Weights of a small audio frame classifier.
Model: 1.3M parameters, mfcc input, arch ecapa_tdnn, norm batchnorm, activation silu, depths [10], widths [192].
Data: trained on drum patterns on synthesised drum kits, 26041 training examples, 67.8 epochs.
Rows from block 6 of a small audio frame classifier, named by matrix and row number. Each number is 128 + 24 x the weight over its row's rms, rounded and kept within 0 to 255. All counts start at 0.
After each channel's rows are labels from the 100 clips, of 14976, where the channel reaches its highest value: "peak on" is the class under the peak; "top examples" is what is common among them. Only what is clearly more common there than usual is listed. The data: drum patterns on synthesised drum kits. In brackets: how many of the 100.
# c30: last pointwise conv (model.blocks.6.c3.0.weight, 192x192x1), inputs 96-191

c30.33 [ 89 154 118 115 157 167  87 174 132 136 144 123 127  98  96 127 129 104 113 149  87 109 121 143 150  77 139 137 127  90 160 102 121 142 137 138 120 116 142 107 130 116 100 115 129 141 170 151 111 162 141  96 101 101 148 133 135  84 107 139 110 147 163 137 138 126 127 126 137 132 103 137  99 108 127 127 148 149 101 155  90 141 136 116 177 103 103 107 102 101 136 135  96 148 154 127]
peak on: open hi-hat (47); ride cymbal (31)
top examples: open hi-hat (65); four on the floor (28)

c30.38 [145 156 114 110 111 139 116 164 157 138  90  93  72  87  96 131 140 103 140  91 163 145 167 100 156 108 121 131 109 134 131 160 144 136  98  91 124  97 149  90  89  96  88 113 146 139 134 112 129 142 142 108 117 126 163  99 132 109 108 169 110 133 128 149 105 118 129  93  80 112 112 140 113 104 123 115 132 152  95 138 172 109 118 148 141 112 121 103 174  93 142 128  87 150 123  99]
peak on: ride cymbal (52)
top examples: ride cymbal (81); tempo: 140 to 150 bpm (33)

c30.143 [158  83  86 158 118 131 109 105 158 132 123 147 145 142 159 121 127 134 145 112  92 113 136 135 144 142 156  45 114 134 122 137 136  97 115 106 123 126 141 137 129 140 131 129 137 140 168  99 140 117 136 138 118  49 135 158 122  99 149 154 111 149  93 133 126 149 107 147 138 106 115 112 141 143 160 130 123 123 176 122 133 150  89 170 118 107 112  79 113 117 137 127 119 113 151 115]
peak on: high tom (46)
top examples: high tom (75); tempo: 160 to 170 bpm (43)

c30.72 [ 99 139 101  79 187 125  98 123 113  96 110 125 121  81 110 135 129  58 148 104 140 147 117 126 152 101 104 173 117  81 160 139  88 161 167 163 167 125 151  87 131  95 141 138 125 124 145 142 119 142  89 125  92 134 108 136 114  86 115 128 133 167 140 137 112 124 116  87 124 117 118  94 132 138 117 120 140 120 112 101 119 100 159  93 135  78  92 133 145 118 123 138  96 111 154 157]
peak on: open hi-hat (67)
top examples: open hi-hat (100); four on the floor (32)

c30.171 [115 131 154 162 154 115 107 155 112 145 140 116  84 143 153 153  86 125 121 179 134 175 133 151 128 143 140 133 141  81 114 123 143  73 154 135 163  72  95 170 141 127 123 108 126 147 165 171 119 137 123  87 137 117  95 108 118 122  90  96 104 144 146 157 141 116 115 138  93 122 137  82 153 147  92 134 133 134 139 155 158 109 136 123 118  79  91 131 121 124 134 143 121 133 140 111]
peak on: high tom (41)
top examples: high tom (85)

c30.73 [118 134 161 110 117 134 142 133 151 139 133 123 147 138 147 161 130 116 119 163 133 149 151 147 134 132 118  72 114 135 121 152 147 135 136 100 124 111 179 163  79 119 135 135 108 146 101 113 110 140 109 119 136  96 118 129  77 137  76 122 120 112 116 135 150 130 102 113 129 107 145 135 162 156  90 114  87  77 133 132 136 104 123 141 122 112 135  86 134 118 113 119 137 120 112 110]
peak on: high tom (56)
top examples: high tom (90); tempo: 160 to 170 bpm (32)

c30.83 [127 122 109 101 133 122 108 122 104 132  49 113 102  93 113 166 130 121 135 140 128 140  83 146  92 137 137 117 155 112 160 151 111  81 126 161 133 128 131 136 133 125 116 129 162 133  98 126 134  77 104 105 131  73  99 126 143 128 126 157  97 110 125 131 136 151 142 129 137 185 156 123 129 135  71 111 128 115 103  82 108 132 128 117 134 115  70  89 115 123 132 133 136 105 111 156]
peak on: closed hi-hat (59)
top examples: closed hi-hat (95); text has "tom" (52); tempo: 160 to 170 bpm (39)

c30.109 [118 150 141  94 155 127 130  86 125 143 138 116 148 109 141 147 138 106 175 143 121 169 126 108 119 128  81 142 140 121 152 126 137 164 122 140 146  94 121 115 126 114 142 112 131 123 112 149 142 112 115 118 105 143 134  92 159  65  90 130 151 152 121 104 135 115 138  57 106 109 130 111 149 108 113 133 150 125 126 143  93 119 113 116 102  93 101 154 167 107 139 120 103 125 198 134]
peak on: open hi-hat (41)
top examples: open hi-hat (99); four on the floor (48)

c30.89 [114 158  99 159 151 104 113 121 135 140  97 126  98 105  79 118 110 106  77 170 112 115 147  82 100 150 124 141 139 140  66 168 144  84 131  85  88 123 145 124 127 123 103 111 154 136 142 148 113 139  54  94 106 122 118 126 160 128 122 121 137 164 159 151 123 163 155 151  75 114 133 124 105 116 155  99 165 128  96  84  69 123 124  94 115 133 116 141 152 141  86 119 145 134 145 107]
peak on: ride cymbal (67)
top examples: ride cymbal (95); text has "noise" (37); four on the floor (27)

c30.182 [137 147 123  92 137 140  83 134 132 152 116 129 146 128  77 131 115 141 130 129 143 151 102 141  86 103 126 139 118 106 146 118 122 130 117 164 167 116 108 154 117 147 134 106 120 119 136 162 130 116  68  99 109 120 134 146 102 136  92 129 105 147 132 103 145  96  89  88 149 149  94  82 134  89 139 127 145 150 110 135 117 132 153 104  99  98  77 109 134 145 114  96 148  79 142 144]
peak on: closed hi-hat (38)
top examples: closed hi-hat (88); tempo: 80 to 90 bpm (34); high tom (33)

c30.140 [105 101 120 119 148 143  57 100 109 121 108 133 138 140 136 109 129  90 145  87 144 127  79 121 146 136 162 113  99  87 167 148 152 119  98 151 141  76 109 123 151 137 173 134 129 148 134 135 107 158 110 140 115 137 137 140 117  72 170 159 129 174 120 132 125 128 108 110 119 124 135 117 123 144 128 148  85 111 117 135 112 130 114 170  76  95  85 100 133 114 143 136 101 116 170 110]
peak on: open hi-hat (25)
top examples: open hi-hat (63)